{"n_mels": 64, "fused_qkv": true, "layer_scale_init": 0.1, "init": "kaiming_normal", "learning_rate": 0.0027, "magnitude_pruning": 0.5, "epochs": 61.6, "warmup_steps": 3760}
Rows from block 3 of a small sound classifier, named by matrix and row number. Rows with one number belong to one neuron. Each number is 128 + 32 x the weight over its row's rms, rounded and kept within 0 to 255. All counts start at 0. Numbers have three digits each.
After each neuron's rows are labels from the 100 clips, of 14848, where the neuron reaches its highest value: "responds to" is what is common among them. Only what is clearly more common there than usual is listed. The data: simulated modem signals in the audio band.
# fc1: MLP up (model.blocks.3.mlp.fc1.weight, 1024x256), inputs 0-85
# fc2: MLP down (model.blocks.3.mlp.fc2.weight, 256x1024, transposed), outputs 0-85

fc1.524:128145171128178077128128123187051128084128128128189087179128128128182097112101128179128053128068128128128128178128128084128173187128128128086139128050119138102160128128128080128128128128151128128128137128133043128128140102075161128106128143102128175128128068
fc2.524:128128128070128094128128171097180128128075128159122181106128128136113128128050147128106171082128072153128128081128094128118183128151165128128128129128128106128095128128070165070124128130128139131128128154128174141109128128128095128041128128128111088078128179
responds to: frequency hopping; OFDM

fc1.166:128128128226128128128128092128176128182128128128128056128167128128080128069128128001128076128128138128185128151177128128128106091159128077128128122128070097128128128128189159044128128176128128128128148128146166128128164128074128103128108128079128128128128128
fc2.166:128128128186082128128098097128094128168128053099148220096128031058204159128128197080128128128128128128128158128128128124128085128128128122148128128128058085128128128134112145174128051128128128128128128131049169158128128179128128128123128128128124128051128088
responds to: carrier: 2.5 to 3.5 kHz; 800 baud; frequency hopping

fc1.518:133128072128128128105083081144057143111149128128031136065184128132128083128128053128128128128165128168128194137128128128128088102128068073121128135166128128128128111128224128176159128128171128128128128128070128159130128128158128128150093164107128017069128128
fc2.518:128128129128198171168145128128206091145128128128172128128179128128143128128081186128081128128128118128151102128128069128148186095128128175152085128128093128128128128128133176083103128128128128145128197097128128095198181128081128128188182128182128210128128128
responds to: strong noise; fading; frequency hopping

fc1.431:147128064176128128128110076097128170112146128177128128128152128079212128091102128121128153093012110128075128216152164128201161128078192128177120128128092100204128105128128073128128128148128142128128156128128093128137128128128171128154149128128128128120070128
fc2.431:128070063157128128128084128128098128074132128167141194181096128224128128128159128113128108128120149065128128122128128156128128128156102141128129075088067128187128128167166128200158164160128128128128128128080128128128156128128128056199192131194128128142128128
responds to: carrier: 1.5 to 2.5 kHz

fc1.410:176128101035087168128128165107128081055128053176161099110087097128128128128100128055098134067209104128128128128128128128128128104128128100128097170128128070128128128128128096121128128128128128069128186112128148173067128139168140159208140128183128128054094128
fc2.410:175174105158128082143221128167161104164128141092081064181128136198117128128175128220133059128174128138115128128076109128092113152113128128128095110128069128128195128128168132128189128128128085128128225126104195128128128128128128128128045161128128080128105063
responds to: carrier: 3.5 to 4.5 kHz

fc1.9:128155128128070128128128128128128188128133128128128128128150128128128174121088128084077180131128193128128130088080128128087128128128115128128128255128128196055128166157128128074128128143146128131153128128128107204128128128128128128157128128128126128128128075
fc2.9:128128128081128128137128128114181138128080178128128128128118128077128075085128128102194086159102090036137214128151102128049125144174158128128094128128128128203139128128128173098054128106128128117128128202173095128161128208128106128095106157128167080128128162
responds to: carrier: 2.5 to 3.5 kHz; 8-FSK; 4-FSK

fc1.179:128117128133114128138095128128228098128128128141061176128179128128128128076146128128128192130076128106128128142128068112128128129151173128128102077042128128128128135128128128079128164175128128128156204128128128114167128082091128094128151128128128180128128137
fc2.179:125146179107212170051120177128069128128128128101198090072128128157128128071128189162121128107087180128172171068128174128128128091128128128161128128153044088128128166155128128128128087158148128146068104128200120128155188128128205128193128128151128095128128095
responds to: carrier: 1.5 to 2.5 kHz; strong noise

fc1.724:180128128080128128072151128128084128149128159063128077128128128128128128037128064128128103211128128082128114128128186128128093128128221068128128079128128166128213100030166067128128128095128128128128066128064149128128128128128115128128128128128096128128148118
fc2.724:140163128128124128153065128162128128144072159128128128091134128128128063128158128092102184128128128175105128213114058108128128128128070142080128128128068128128128128128092131128136104168152128128128143128128177128128128128128220179128128128088075047128128128
responds to: burst; carrier: 2.5 to 3.5 kHz

fc1.443:160111193128064128200128128093128112128128061128174184128104160128147153181110186154196051128079152190128128097128115128089148078128128128157167116183157100088146128128150072128214161128128087095179128073103128128128175063128140128128128128154080144128074128
fc2.443:090161162147114165128128128178185118177089214128064062128080128071083168178128096089128128098100176115148130128128136182136163128128128128128102128128183128128128097128128153177128128128128157191091128185128128128128070128128128213128173177128128128077128128
responds to: carrier: 4.5 to 5.5 kHz; frequency hopping

fc1.67:185137165181128172073166087128128128164124128157128089128128087128128128128128128188161084106060128093081160089128128128176204128128060128128103064104107107128128128188128176128187110128124128128051128136101128128076128111186128128095080128128148128128134128
fc2.67:138128125128133128172128128084062128127128128062128176128089128085128098128211128155088128188128036154128161128067128155128128128117128128171128155089154084128144115076131161086075215128128171132128146060128128128216128072070075131128179155163073128075183128
responds to: carrier: 2.5 to 3.5 kHz

fc1.263:128070177128143061128076095158128191128128086172128110096128168128128196128111143128153158128128177128068173151063128128202149128093128128074126104112162128128128128128128128035128128128128074202128128143097037119128128154133128128128128128068201128083128126
fc2.263:128153122128060128094128128128128128128134128128128158154185161169159149128128181128128095128131128128072092128128128128128128068128200128128128128177128108128128230200128128164080128128128203154163128128128128128165191128178128128161140128182128128128128113
responds to: frequency hopping; carrier: 3.5 to 4.5 kHz

fc1.452:152099128125128128128128128128146105096128186128108176081070146128089176163128191102157092128209153128180098149074207128128128128168128128128128128155128203128128128128128218181134128148067128128128111116128128179128111128068128142128128128092128194128170128
fc2.452:086195128128195128128128128081072128128128102064128128075128128111128128202159128128128180150097128128128168160128059128128193144128128128128128079128085085128128128144128091156128186128128128128128164157151128159128128143128128128128128174128156128128128184
responds to: carrier: 4.5 to 5.5 kHz; frequency hopping

fc1.219:101104128084128128128128128163128138087128094086048114084128128198128148128108128221128189111128110128128085128128128170128185098107092151128150128174128128128048128128128074160128128156128128149128128083128128148128128147185128128128128101128120128128128128
fc2.219:128185097128063148128128128102063122128153128128128195128128128128087128081128158102104073137128128181128096128128128074128128155128128128128128128128128128128161128128050105128128128134128128113078104128128174089035054128123128128093108128159122128119128128
responds to: frequency hopping; carrier: 2.5 to 3.5 kHz

fc1.193:084089099144128128128169025128171161128115071148128162128128128096128128128101082128128196128128128128128128128119128095094128128103128118071166179128197098131099141128095128066128159128102128153039106136091197128128175128166112100121128128128128128066065128
fc2.193:128122128128122128140101080128112067183128128128185128118128128128128141175128187128073128167128053128128128184030128128128128128109171128128152102128093151128075179128128128178089162199128128128152128128128128128166165109128178128128128069128127128166147189
responds to: frequency hopping; carrier: 2.5 to 3.5 kHz

fc1.125:151210183128128128089128171128108109163128091074128174116128131101088077131128128159121128081140161148128128088128128124128159128118128102114128100128119186152128097189093139128064128128069128133097128128000128128136128191128128073128128194097191128147074154
fc2.125:096128225128128151128111128045135098128198156128193145128139177128086128112182166094128128128128128128098083128072128128128106091117190139128063128081128128070128128128193128097128151194128106194119128128108128150112128171128063158128124128134072128128119184
responds to: carrier: 3.5 to 4.5 kHz; frequency hopping

fc1.61:175063128103094128113128128112128057128169106084128128151176128178128128128084179202128128136128128033128156128067116163157150088106128128128128128128155128086160082187163163145128128128060128169149128128093159050128163168073128128128086128128128128128128128
fc2.61:084207152128123158128108181084128109128128128128089111175162128076128102156162218156128128186128096086094079044128183128128128176128128128128128128128128128128128128082128128128128128218167086167105121153166106128128128128128128102097128128128084193128128163
responds to: strong noise; fading; 800 baud

fc1.12:108159128128177128128152128180177175128128128128086128249106128070128128128128172086128157128167128128058114128191128075128069100128128128089128128065113144092128128175128128139128065128172071135128128128194076128128102164151128064128128128128166068128128128
fc2.12:128130096128182077128139128107128128105128116148128128128128128188063138128128128147128128070128128128128128092128187128128128128177174128128075065171128128102128071128085072123128186115128128169128128080078128104128160087185116128145162128128072128089078128
responds to: carrier: 3.5 to 4.5 kHz; strong noise

fc1.482:128128128182128128127128128128128141128090128201128128128154166105128166128128160195128022052110128099147128121065140128128096147091062128128065168183136124096110128146128128128128128128128128128130128090128128128170118128094128128228128128136079128128081128
fc2.482:104218175128149128128186128128128153024118128088128128128128128128147153100121128128130128128128128166195171069128128151128162128128128128159128128128128128128137128128169128091128128128128114114174036128172128128128128128160128141094093068128064172128128128
responds to: carrier: 2.5 to 3.5 kHz; frequency hopping; 8-FSK

fc1.15:125075128074128128083094128048073128128138128128128147083152110148128128128128128128155085128128128147085090128128161177087128075130175115074128097128128128171128128128144128128093128128054118123128128094128128167086062072134082128154122128097069128084128128
fc2.15:121128128204128143094128144091062035128176128083103128158145109128128125147203176162128128077186082128128128128136128128155058128116095159083161146108164128181128122128111090128083128128128253128128202176161128134190194128091094036134179065151131097128132177
responds to: burst

fc1.613:083102128109105128098128128186128095128136128128128079170157128175144128170128174128128128176189225185189128128128128134145125108086128128129128167071102134128128221128103128111084128128127128128197145075128152124128159188128169169044078128087128172148128084
fc2.613:122128128158128100128128128114188086051108128128128128128072181102036128135083081128046057170128128128128128068128128117107093128060128078128128070157084128128094107136128203128128127125128128128128128128181128128128098086073100177170099128128091188128128128
responds to: strong noise; carrier: 2.5 to 3.5 kHz

fc1.42:128128098128128090128128128090128128083148162105056128177095091111128128128128128108128128128128128082128128128128128128128177128128091128110128128077106118128067128128128162128128128176071128128128128062128128128149105089114128128110128128198128128128165128
fc2.42:174156162128128113128128128119128158179137128173128128157190128128171128152113128128128128150128128128197025193084181191100128174128128128128128128128198092098183128128071128194101128128138128156128202128112083147130175095199168128128173128115128086128128174
responds to: carrier: 4.5 to 5.5 kHz

fc1.335:128067128128128128128128150128128128128128143128085128128121161128128181128193128128198128159128128129128128128149199128241128128128128160128087128128128128128128049170064128128203128087128128173128128091090128130128125128054128128128128108095128128102128161
fc2.335:128158128128128146128128128005128075111128198128128035124128100118128128128159167188128128167128128128111103128144128105080128089195128156128128161128128091128128112128128140128116087203128128128125170070096071137247090128196128128161094128128061146128072082
responds to: carrier: 4.5 to 5.5 kHz

fc1.234:128103149096128125092165177080128128128128128094128094167128128129128128163128128091128128105128128128128167105128128128187128128128128128128128128128080128097128128130128128178128190128162128170165175209128106118098069128128219068128078128040128128166128128
fc2.234:128128118128128128180096128127074128141128128128128163085128128128058107102124158233092128199068116165128128160142046095128128128128128200128106030128128128175128098106128128048110128090128145147128105168167149128128068128128086128050128160128128101128128117
responds to: burst

fc1.694:068049128128128142101158062128112128080128063112162160128128101138069128140128153200145176128128128128203128177103128128143196189117128128128106183159128128128058148128086128128128059128128152128128190128118128039128128068128151128128128128064128102128128147
fc2.694:128065128128128128084104175128088187144131128165128128120128128149154150111128128128155128144128128164128128016045128128159128084128112128128228076102174114128126104111128127172030127107091128060077080128128128128044128128128091128128128156086080128142181128
responds to: burst

fc1.437:089128165160128088128128161145128149128094128128128128059095128128128224186128058110128110149128146128128078049157154196128128128096128152128073156128188206174090128172128141225128159173128109109147188128128128156195209128069075094163128128158128128128146211
fc2.437:128128128128116148128086128170159110128081128174128156128128107128128095128112128137128160122128178146149128128070128128128150128128128181082128128166099128128143128148164128117056128128128149128203128128215145098115128161128170128128147117100120135128088032
responds to: carrier: 4.5 to 5.5 kHz; frequency hopping

fc1.192:106128075109128128074128128128103128114128076092128128177128128168160128087183128128128085128164093150128128097128129128183143168127108128128079097128128157128128184128128128128128128128177128128143128128128128122128089128182128191128127184128128083037128096
fc2.192:093105128128128128128128128082128240128166135128058128128171057128128000128119128128082128128128208128128203128172088128126128128168117128128167128140128128143149128184084088128128069128180184140128128128128128078128128108128184128128084224128128128128165100
responds to: strong noise; fading; carrier: 2.5 to 3.5 kHz

fc1.592:168192140128128090128128128128116128180116128128163135161128128128128128128204061128128128107160139068046128154151128128128128128088161043128128128109132175128073128146161128175092105128128128128013128128175128095156131128128128128046192128108128095090166168
fc2.592:128128128128128094120134090128151128070128128128042128058079179128148102148128128160167128128030128101096152164128097181128152128128128203146128128193128075170040128128192168094166107139128090046128157142128061128128072128100128108191128084128092128128157128
responds to: carrier: 2.5 to 3.5 kHz

fc1.251:128128159148168121128128128164128128128128117128157240128155135128174128128108172128169128128128165150128128184089186117096142043128128128128128087128128076128128052128128128128090128128179128169128072074143168128128107189128124128128099192094089128140059128
fc2.251:097098173063062128058128128128092098113143128099128128128089213128128137128135085116188128097135122128134128078128128128100097135128128162128096116073161128152114088128128128059128128192124128084139196174104111128128128105091128128128115096128128150089128128
responds to: carrier: 4.5 to 5.5 kHz; frequency hopping

fc1.489:128128128107070128169072139128128074097128151128188128128128128147097090171128128147128076128158151128128128113137128071183128184091128089114120187128128115128128174128128170128180128128128191183067157128222091121128202086128132120128129128130128161128128128
fc2.489:073176128128148128109138128128086090162128070128128128128112128128059132128190187043128171128023055128188128148128128128119062082086128172128128092148128128128128128128128104128128128060128128065152079128168174128128079187128101128107204178128128101128144128
responds to: burst; carrier: 4.5 to 5.5 kHz

fc1.401:128063128179128102128099190100128128026128096166128128053203187111128128128128128128128075128128102096151101088128192128128082128063066111128128084156128128129156128128111193062091128128128156128220117159101128174128128113179165137128128128128150128136168128
fc2.401:128171128128128128146128128128128087128128146128097128174128155128118128128168128073088086086128183128128210128128128155128074166128128128128168128128128208128064128089128156128000128128128128155128128128128128171128077128128197036147102128128154103128111103
responds to: strong noise; 800 baud; OFDM